Weights of a small text-conditioned image flow-matching model.
Model: 9.56M parameters, arch dit, text encoder width 192, text encoder layers 7, text encoder norm rmsnorm, text encoder activation swiglu, norm rmsnorm, activation gelu_tanh, moe expert_choice, num experts 32, patch size [4, 4], layers 8, width 160.
Training: muon at rate 0.017, batches of 128.
Data: trained on dead-leaves pictures: piles of overlapping shapes, 145000 training examples.
Rows from block 4 of the denoiser of a small text-conditioned image flow-matching model, named by matrix and row number. Rows with one number belong to one neuron. Each number is 128 + 24 x the weight over its row's rms, rounded and kept within 0 to 255. All counts start at 0. Numbers have three digits each.
After each neuron's rows are labels from the 100 images, of 14976 (inputs lightly noised), where the neuron reaches its highest value: "top examples" is what is common among them. Only what is clearly more common there than usual is listed. The data: dead-leaves pictures: piles of overlapping shapes.
# fc1: MLP up (model.blocks.4.mlp.fc1.weight, 640x160), inputs 0-79
# fc2: MLP down (model.blocks.4.mlp.fc2.weight, 160x640, transposed), outputs 0-79

fc1.207:111134157125151118127127140160128123105127120152111174114126128154108150139111136143161118119132141200109066095093138107131166145147139096141143124119157134125102126158134143121162136171104134127155125143144142130130084169140116133151149146
fc2.207:165138105129131134119136130078124105115138114110136156120126156160103163100145152122122068181145149106137100101132129080145097147146123144096109179123143088126151096082107182145177089144116144109136114111109127105155152079109135135075144156
top examples: vivid

fc1.126:114096187175174161110127090090098124123121135141131160168116135105116178150092165109182120157140165132117141126110134121123176142179111142132123149131117106186133118123117169130105062139135137132138135151126116155137125170076108165131137147
fc2.126:110117114075113127169120149159130137152154115155117106139104101132125157123169114089084173128149129130091118148167103141148107060170103126081122123087147134124157146117106150156133107138155120136139128124113164154104097120117145131213131151
top examples: vivid

fc1.65:137140128137122147099134151157143110143109114150140110136127153137093083099107103154146106144128124148110153128092127109120131147119156118143128136136161124137130163110115150107139131084120124113143152154084115150125128078122159126131140161
fc2.65:151159114119086137163138124108123150128147152105139134159124128124132128113172175128088137105152126084117123128107150085133120123131127142113122117178130101158110141138120084135101109098141155116120157114116129146139130075150146107135116124
top examples: shaded; vivid

fc1.480:157145119184075126121131145100139118130134121129166115118127110102138114115121118135133151141145116140129125083101133091149134140167135131114141084138150134177169183156132138178137144115109160183117098115168133127145065114175151094133153119
fc2.480:125103165180112132163101167129080092130119138126098099132129115134152108096115121119085103144111099156077114091129131129189163135152135107127177091108172110131076143111130146134153156150167170142115132137116113094094135128095128142153137124
top examples: vivid; mixed sizes

fc1.112:118114135127079111123160163161113150132124127127140140139136142085170120110129113143151159121098093125130074191128140079126137135175143103123149122121119096107126106138116119186176116111168117096137151125149148120191150159129150144156107126
fc2.112:140106104140165108137096174156126152116129120132132153121119105114118106142138096119146137148110123117149160150163143151133125137162126136114123130145106141131115143102116111133135117081161124146139173158158120139143130104109100108120132099
top examples: shaded; pastel; grey

fc1.363:111124133019159115106105162135108160116135108138140157158093132149113108129132124115127110132150129132144121111143141116159176115185120127081114139147145102178076125132131119111119102147090165072174160121146112100120128143101104153124115142
fc2.363:134122139192130165124156139114083063101121104134125184133133132131132125115099145163173112133120128154116138132103114104013088126106111094192156154139163150145103140127134166120124144117108115107116114149137128141126134111094144135167130120
top examples: mixed sizes; vivid

fc1.111:130148160115097123117165131142149159130108132079139112141160130119123128154143117141096162111126119088130137129126098141128148171120116156131154113166104117105152143119098105124149161124208184134095119151164117122127143122092140161132062180
fc2.111:120096101148165120141101134143129104158137119146095160104099105159126103135119142140137128132173119148110129124105131167129124162107117129119118145158154125119102144114137136125133154103211162124169100108133102105140117117167139134161117124
top examples: vivid

fc1.380:158180169115164146140053136095155128162147145182090158149136159117113133163086124121120109154137124139097143127112120173132165133132138138117109140112192134116139159152116129130134137140114133135084101129135138082134133139143147113124134079
fc2.380:144098096147140140131184123138115143107119107107187068137121131140145152165149127121125146126153113135117115186204123135124107144153127154123128112117122150148108123177118121165117130135141121163106115115138123089088141121131178136130116154
top examples: grey

fc1.164:100155168121125142143120129172136087168089136148152117123134159140140190160133125133107113196126117089182133130103140082138101158108185116132178125119133129150135145119160130113100105144136123119123120142120138154136181107118154150120127128
fc2.164:140080119104123153130136130058121185097153186122138153135140110138120138133151134126138186083104111119117101108140159179126109159187112148115092175077102128143113132132142141108133101111148127144078123126131138109115115100154115142131080159
top examples: shaded; vivid

fc1.619:142135105202115133100148127121129113145161126116102136124107135135120109093162144116071146133110126133119134119119142139120147102165123125196154128103124129111111119134106160152119140127094147135136135110139097088113133124057150080075116092
fc2.619:140131111130114156078102112106116109156169164163131163180155111127120162108146116170135148117122110095173153152139084145123154126092151119167128099093123087115141125123126147134117166169095133128140110111146080123143154127155160155140138096
top examples: cool

fc1.53:136110076132144129076130119118102132100102160085113136145112154122133148082146189149155127136146134199152137136138137174128143074134140123123100147147147102140111129162143103118119151131111096136126106131164125130125141143124123140134134185
fc2.53:144108138105135154180102129127138128141164124154154133128135120123134129111157091110099168126154150196130123097140128085136117105167127119128148122146090094146109112091121080140108129131087107135124104136162148101120147131122149141134125089
top examples: vivid

fc1.545:122106111119153148070145149129096118119138115128135135134090119108083103138150165140140112170135136100135132108109147128177163116195116126023132117120129127164127108137155155120141105115124145134150134126128134129125107182141083154128107136
fc2.545:121135140062148115133127144133147134085147129146126098055146158104138156112099137129125123089128158171143143148104129123170101170150139124031118150109119119148117118133125106125120116108104145107118135124173118134111135124224113113136145156
top examples: vivid

fc1.296:150139102170110147153145146115134140148073151104091153172107108150128157137131128140102114108129131135177106119118164141210146139077111130128131192107111135115110126125105124166155132111117168128098167120113111114125118134104144117095154119
fc2.296:123120157079161084085088103125138122098134138112146169156153154122141119121124140168132148099159112136147122144135128120125107100109143149112150130106115147124108116142160143132123146135083084114172154146170055109104147130135105138216115155
top examples: grey

fc1.137:115089097138112140103095081142155098134151121131190124112064170113145112075155103112137101117108130075127122136132154147126101180123107123121137139137112106126120147147095100066146099113126106141116145109115121152123106146125149096134112156
fc2.137:106165155126150126157120147088119145156123139159050112134198122123125154116170137113134136159134116110139104136179128102141158151118146141143121112152118128137153110102124079082100106086140085166131138104093121169099153173133112118135118111
top examples: grey

fc1.500:150140130153169121126121103115108120153136138129148123131123122165126111138131112079140078221183147114138121130121130176131103123116158126130128132147119136139160132124117149136145114112112122084132162117175123125144092149127095127123148163
fc2.500:149130162105097140165102102150158128126089097129093116142124122147169105065127138097135177075167150107109132149107113080134124114145091122144128117114142115131077153107148126107126102089147164121109170145166109111093137175121098166164128115
top examples: vivid

fc1.437:107144127127123146130127152154067164133126125134158102119151130097123165106097173153111113124128105145094079112131118105132121137135126148124142185130105139080133134138110141123144087126122098155095143100148139139126109112125161138128120142
fc2.437:169098100138141137104152167171134125119142151131112167081118111121174143121100133094112152129130104130096117139129104136118144105134099143125113129102122086152126162132137131140126154116124101138189128163145129127120171110134115158137121070
top examples: grey

fc1.231:140126188126102079105164133122142107125170096153104117103134129128134163103145165139122150136146141146129122129195159118141128108158155133127171128109148129109123131140196099149132123175121137116136142118136116115160121144151124149135087090
fc2.231:119152097132141068135123150143131117124103171114141159130130096102122164101111123123131098143121116100116155129128157120120127101148089141137080113131123111067138087102125093169216093140134138140143171143178104100140144154112140161134100162
top examples: vivid

fc1.413:137125116119141105133141175142152139116106136108134181155146106168099148136138145092131153188110141117139127155163081149132126107128097143124141163148117119137135130105138137141133125164177126120121101121128121141119126168132163109142191116
fc2.413:148119131140145120140157135124134133172153154118158113109126131138157140130132121130141101072154147108158122135173090103123114079129142084139092094155140113115149136122132111131099127154207124130089130116125110136143159122124156092132200128
top examples: cool

fc1.44:145148166178119123142132126169118110110092135147095091074097137157152126112096130172116105085110182136126144144136108124165141134156127125089151161108148128110155131146111137153105148154139119133158153166130145117131124161170155132106108116
fc2.44:129100099073118091104102098114102145146113122113101102173145123113119073100130114112157135141143162116098121142139149152080100088144142155133104178133151115150112092142091148141112098149176140110119148149125127070125164123166140104146091139
top examples: vivid; textured

fc1.157:161154107090103126134104140120158170151132091110126135143157142125138117127151141166117124155137109137141137128147157147122152170117111124133117162172152129157153113137068123109135124107196134181103101153107114130152122083134160119132150159
fc2.157:159142128200152130122135123149136122096093134105145111147104131111123086118102142137160161100117099120160139168184124144147120175096162160129141052174133159085106153129139110114130134089161103097118079140109119119159153114112148097139138158
top examples: vivid

fc1.253:136182119125112144164067136112143141106120123143143128119162151110111122126135129073106147134101147093143116132187145124133107126148140129125133141169148180161139071106134134149146105092141113108091127186111174147132142133120116116117127096
fc2.253:131110131166127129094141169155144122180142112111133117142113127081162130111101127095138118141122129117129158166116100120115135136166195152104113104139123174122139106122173113109125106110151113153091130141106141145127165123129137122176127144
top examples: grey

fc1.153:112101124112118063144122110108224100122105122132141151107109133097144110178197129133118134142124122148109138147126150165137135116208109099129161121139106128126115149102122133102094144102101174103114139136084120140117110116102148146128159137
fc2.153:117161115117146071124126149197080116114151154113141126150117128124106150151084149164147166129099131138115102159131104107124128087213122153120111135122152138126162128126130143110144163133127152107128145118117140110124125097147196141122143117
top examples: vivid

fc1.100:119109109120157139117143145105132137144113119132165146120138120141105179164120113178101192148131196130085136145135127136114129107121095121113085143108130154078144122148094140140137151063090135101109156105145144122131125121163142149154152109
fc2.100:160109130131107133104103120156130111154145164123086156113123102126122171153134157126138112137121173137074177138118108122134173118140132136141165122114152104160131184125144145157126141110092138145175126139146142133130144110146154115153193140
top examples: grey

fc1.72:123150140104126142126150136100135117132174107112144121161144142127137124141132154156113101143187101152154139190169147112130126140134142108121173120146122148153138146120154121121153122126145119145106114143120134142109075127129126155134115162
fc2.72:112144104141128139125142093150125135097134119121155130114131082131146148151130113140137107081134118145125116148096119112143089147128104100142159115159129099115111156107117123123143157128151135133150139205157159126140099134109139147115132126
top examples: vivid

fc1.246:097099089129153133154174117146152139161138097131164162156150082082111088131101106133156140157146123149125121102148112099124140133112163116127144173134111113187112162159136094139172106126126102121105109162126147130095106145161134110124171130
fc2.246:142142128111144078130142129136115151108145142104164149119113096126130135136119119133097128162151100099122172125130154127125124157098122113143157166089195135122136102138161070112162128134102094126127137118148165117111151117136104148120163126
top examples: vivid

fc1.19:153115134110087128084125161140116115104109160120110140108117122111120078133116098102119137102175143108128158166148098125129114129141099094128205161119129153116113145173100141103142149171095129158145113082102118140087132149111118093134115101
fc2.19:144124134134131109170079110132153124136134092128146124145118111156132132135115157115108130186142136114143123167106155110137135117119152098134088118088112149174140078159120148123129101170145107128149130122059133166093116157162112105125106146
top examples: large pieces; vivid

fc1.497:163119144133111105151126190119150126141095134165167170100145114118130156183148118120167157092125160119106106144124169149137128100116126146137105137125133129136109117168106101161178106117115139118135101191150143130068135145115131168123148149
fc2.497:119134173129130120120143115119139147159145105152169131159129126149133151166130117144121137150127119126195081088138116121131137178120112153130130090163177125154117130092109091165113063179142130104151136179103110131114138169136110133127141163
top examples: vivid

fc1.191:131109133141146185134136144157143077139145122180125107165127151097146127162149134119158134134132161142101108109124159152136137184098126075069072144139142126129163143125136133130123095091129131167141115108103120098132108126140139144094166089
fc2.191:156121164091136136127118133115165142124135118119129136112195132050144138161150143118118128130143127130117111122132151116128124151107116121136144135143104128141112138139129116094113127102052115143124145111166123094120146089121104104157169155
top examples: large pieces; vivid

fc1.241:116137141115137099144124141106131101144106127146140135131150147137146145140121130083148103125115065094103060153110128114134123149117154112130164133123188083119076096111131102151176120135144111073137094143137147169152134159081144132120134170
fc2.241:083135115107126124154121144104123144104135093129098147127128130141107164153167142106102099101129100114102137126151154101110178117100128130128114155105096114109130141125104135123131081104122123131132132131114171176087126091137094162155119079
top examples: shaded

fc1.149:150159186140132150180110127147141177123129130121165153134127136156095131093147124081108083081116080155102139085123086134129130125145122113126048154192131159157136130118115153113122132143114130174081123103145144112119110108155140127141167093
fc2.149:133094109110083163076115133110087076126125099126112090108143140140164152107114129105115171150131080145123122121117075149118127137144144094134156140150102148127110123125128159114120165176106091098148128127138126101175149138116148112098169116
top examples: grey

fc1.310:079127127133149084181115100124106107088109079141097105118196133136086168113144137118139162139129141116140156093088107125144118078135148139140128080137113108093100121072139136152106109126162107133107127138165171132128131157101148155113123110
fc2.310:077156130108127111057127148139160109172167123139146145120055127131166178159126111113117091119109136143116111087105111147112131081140083133116112176135121110165142123059126113166133099123159132145133139110177146136163097155127142125123130144
top examples: large pieces; grey

fc1.604:142122162144125111110152109143154139130090116121118131122142091111104198136086125139152096128138136157146120110122089110118089153107135153108152107090168123170100137078134099141110144120135145151091173147107147106096073121128149103141168142
fc2.604:131127129086117067133151118108114098106160134099112110135118140116151178131150151142089170146107164107137156151108099131157165135117101122112144096101062132122153087097137097142137128124140125104138159101119117102124173110132129112139183107
top examples: shaded; vivid

fc1.374:112132157066144128090143096115123155113086102112138122135162091144105112117151119160095136152123128156096082144143162115143137094121156135124160133133127145120108176111114122145086120121159150110156124156168139135121105151070129157131142163
fc2.374:137135105173141120124151157131090116127109140156144153138094158170128125095114158139184107138101127199084187157127114148110129148102118124131152149123156124141115150117146139131123157127149081151114072119139123153138118106139153132145114146
top examples: shaded

fc1.612:143134095146178130116102138162142122108111137140157132199159100112131118147165172142162111146124107072115112125151152163136123127107108127122119153150076102144109127149139143099186121119139130113110128167143141161111133170118097138111126107
fc2.612:114118139151101119152110102130132153151116112179143107119124165143080093141107078124121139128160133125085115104120071120120113132142144135122126206131129124113188131096137144109134155124175151170111146119134127121139133136145114099107108167
top examples: grey; cool

fc1.290:099128093108091101102138160131117173138123187138129131183084164165141060116125136166137144136104101187139156130153170141135104140127118120125162134100123124119116125163152171102123142168086127117131095153135114109138129141173146133142147135
fc2.290:104116138129138089145110065146122056090116086129128127085161151173087094100136128127116123107112091173138141122129105087140157129142158126139141118122142125123129136116136170118111184164074130118103071151132110099104108122084128116147139105
top examples: vivid

fc1.501:149160101127091108133136118112144096097142128098126144124117121119159147151094111111050108133135124170103140116141112133153085156133152117153128120132170142128116169128132119136132152110106129140091067119157078130110123089144144106109119125
fc2.501:086123115121181101090117153095149142172134096155106077111126132127130129161147136103098171128128137132127183145140136125104143136101100155088132123117079108132155109127092100074096122081119101136154094123131109168113093157151131152143089131
top examples: grey

fc1.597:125150117135138117132104174123134140121152100131152134137137154115131107095208095099114111136106132101167101140125138108140124121164161116128100110150139103148132064122153146150143115118149116127087123138129169136163163172120148160127118104
fc2.597:107170110100128105112117149105109115147159086130124146122106120131142119121105155108098181141183116114102127181137143153111133156119160141118104122143087143132147100148139103164153125131128095142154134144080170159121168127153114147136116101
top examples: grey

fc1.550:150093110115158132139168117148129113208186126145117102173134139084154155140101156146117117107120111092154138103116129118126119179123090135127122109148130131147140129168077137117159100115107159134127108104114145130121118108108112076118084140
fc2.550:135145129089144153109098100108127067131114144145147125161129162131150115135139132111141085142174077178127127125146144141163125049157138117125160100136144098097146146099096115156144125186162176102154165136103109126148149158096143135137132136
top examples: shaded; vivid

fc1.586:135111077137159183139115142096088109151127148135154150138146111124125105173102086131107141143117153141140169160086122123131140078126074086131099113124125145126139120184089168140143167112130125135160124093143121147098129127127144146141131129
fc2.586:136100131116160064136102139132130134158153126168078130143113113083116104149136117158097112168120114098141096137099156150136109126136131103108087113148165148096149119131151111154136099086153175143130170120150131142161112123124091135152178142
top examples: vivid

fc1.462:148100137163113158104113132131152119106130065147105134087152132151113102106110082105120180130133144095147141126140126145125121086112120116133120160148111133116111156110092092099122161137074163143181094126118118150099094117095178130138161125
fc2.462:117117152086121122101115074131139121179107109141112096128121120084138141161138083101123123136136131130136114110133099143108139143133178130112142117119077113110107132148107160108139169119107138163138104127085129115143123137117137107121122116
top examples: large pieces; grey

fc1.27:103124089121086153100158143076113111117087109121134124126171119120142148102099141056146072225139115111122104151138143150130126164159146118131133080154143103091134150162106136099124154125119105127148184138151122169103113101128096123116104115
fc2.27:111132149132141141146138134136122090113112129132097092148100129144135126086126147172132095101119171147149075140091133151109140130074124104142105151120106148125091136116164133110131142101110162081089180127101127119089152105140105137152095138
top examples: vivid

fc1.334:127142133189104147101135121087156129151136122118121137123095152109115104098116148152121142138151091126195126142109155116167112095160101101185143144096129120115159132131109137161145140078127160113153143106139124110120136116121114099147124111
fc2.334:168122137108146123137118121131145120149137121142102154170114111145151109142111142121143112139134131155134152134118120123160131120171122124192111142136134187114085114106136147108150107110110126147147155130111105111145163115097110134238146116
top examples: mixed sizes; cool

fc1.484:158163181142099121131124146138126168165140144118159158118116159168140118144093123116107156061059112125108121126123170125139127153152158104132092070133146166134138154116098185120176141114114128133089128153101126095192124140126098118110156076
fc2.484:128140134122149129135143118105131136111139127134139131165094126166159064123153149135145114186108105120109138119093166108122114148175117128122183138157106149132161165098162076151077143103138103140163142082147146117085162151155106130113127170
top examples: shaded; grey; pastel

fc1.351:120110103116144181122109129121119155115149084126129141134127070125124111115188147101100133144181123106106123117151220126130158160134099123138158095151102140128131158164145191112119116114120109149127142135107131093162119133159148162142127122
fc2.351:115178124151119177132151146141148088102050125101126114129117147107124098087113152127155114144153148092115155133186179134134096150099120122121103141154143132107123128157125150102109072128071093133096155100115137088166150100104136105115112123
top examples: grey

fc1.436:132122113095157141073132160078148129131127148154139156132157145114114145162154080091132087102122119131135112131138143152161112133096125088184153116152162116138143126125159119115105118143119160130123144120132089090124103100109125127126139126
fc2.436:107150131133128145136149142124142134100129127099128121089094134143158153114137152118138139129135177148139133117133106081053139151122119134088132126156100128139085115151092132047128085143132136091117138154151070131127106116105118134071090128
top examples: large pieces; cool

fc1.578:115144090139132146114134139131137130111188085117148122125130136115138120150181150144138138119101142087100095118171126130126108102096129161135152074182122105126134187116095115119149092154144150138107135154133121118093162124145121157149134128
fc2.578:137172110108169134158085120144113107134142129128103091155100143089103089134116137130127134135101153111106104111097142140130116160097140131108143093173163106144120135110132118094131111114151131163158129158147096101143096090103117097126084149
top examples: cool

fc1.169:128089131160128134112097133161126166075117113116102093099146158121176089110136062129145130205139121121154171140137128093133111108174129108119134137122109104123107128117075151151158148152135104107130114136105149171143173158091171174122098129
fc2.169:123128129106083136146174105096114136141090137113117119157108121116105132112119139101118114107136107138167135096103122158106098081161088105119123131137122091147142111132088072140106145133135111143164107104125133153144114123138156073152094112
top examples: large pieces; warm

fc1.638:104133103122144142140106151102120154117120108136109145136121123120150158166116113097122166158113095181126158162081121102128112113117152118127106173139188123129155121097201115142135148145188141151107139111103110135133159100172115112147115155
fc2.638:137163120143121140105090061143156113157147107130162115132125130105129167167132145133164126112106122167109117151134123129158147074124119122110190119155107124115130153102127109149133165116106161097167110142110129145116104081111141147135098118
top examples: shaded; warm

fc1.427:085111143113050166129133102141106115148120165111122140117098146183097104131116122142151143115142139167157129161135196127101140169157127133123139113136110122128139134145116114186130082127160149109171157124093150130127156136158146111135126162
fc2.427:118102148099088129159137091128138094137109127142102131160120149086134154160125113131084125149107103113126122081147089103100155131134133110114146095141153127108134151082113148088184123130111135157142127125112112132136135117150094152170164152
top examples: shaded; pastel; hexagon; shape: circle

fc1.388:144091102130137106163111128112139127121103156120149132154122135113131137110104139091156110124118173135093126076158088067131119118125174125123122168125127130138135182173154124142128133108076122121101135138084140129113118125132130127116121132
fc2.388:116102127148140143116173143123118112133076127103113122132146119136113143131147136144131169096141158139109149210168140088144100163126138133114148132161111112108129115121157140072123111074121163062097120129128155109090119095109111128142111150
top examples: vivid

fc1.268:106143165128103101116130131142116142163136122091169107119101121084121152100123134145114149116128119149137156169085054103125142109130154119112135125134134093090125164133054137132122095148132167156114114140084101160164145132123121145134119057
fc2.268:117067079133141126108137131119155100126125120117109168144136106065154165115153124137149134153137078145116128139127069131122130141130121117134095105116109146164125112140172139136164097135157186103140127165115090158144126104133113119133096160
top examples: grey

fc1.257:135119089123185112148115119111079117108085132093115119127149096123126139116157139121128109157064120108091095110151102117154108108122115135131129118116107097125100129082156124115107122054084107070125132124169101090128142132117129147131121112
fc2.257:177139187143117146162124138147092122119135113153109144097130109132107117107125162110096162113150139182142115133150134114134126138143144100141097089138122133174112158142110098154179139145113123124127107137137132174152142135118115123172126185
top examples: vivid

fc1.267:154110127130106157078148126139143112144127094128138138119094128112127115150116093135179142112148130133128117129147128160115156139116160147126145147106167116103121114189115194135135130151115148105116121117113081144133112137130137177137151131
fc2.267:156108120117143143165088138087108132092131108133105112109203127133121140143142154138105143127144098184124139113120138096147096166105109116137128166090112141097137148140127200121116132187103181141155131140105073156115126114123129100104145117
top examples: large pieces; vivid

fc1.615:137169105112154113073153160142119141123135099149155138140140144105137128164110089117099095130135135164166165132174136130125109121120158106120127125156146167113110107093113135160135115168121124095083122084127094112131082138155109106189091094
fc2.615:146139138131148117198132127117138143133136120093110124123108080068109125176111133151151132162133126186161132125148109123119141124106131116147149131170099154132135109132147095144138123150117128192119099131125127165121156147084101129092130153
top examples: vivid

fc1.633:138154133136046107131139140163133156190092121121091146154153086117130106133107113105125106116112112150116125159089116138131118138112105087126189198135155140125135117157129109140126101119117130113139152109139114143187131108118180118104145131
fc2.633:101150151116119090170104091166138133175108119104080104163120111124123139097138142128141121146135119130152145155118117164149086120147102126151140138150137090145162138073134136135125107101127139160135094151148142122133129161137119090118109130
top examples: grey

fc1.477:115118123112128115135113131142076118113134137043166165149148051127166118145101145144150137129092114124151129108137126136121089079110110133121136083136137069137117126096127149091147108111129128142088128149090140110144128108173148151142080086
fc2.477:126159146126114108131153123122195158173120124129125076138111178128060092134151101158145160131064132127114157123135124100130153075110154111141125122119144062110142126122147147094089109118111131148139099089098132095111096136103181097135087152
top examples: grey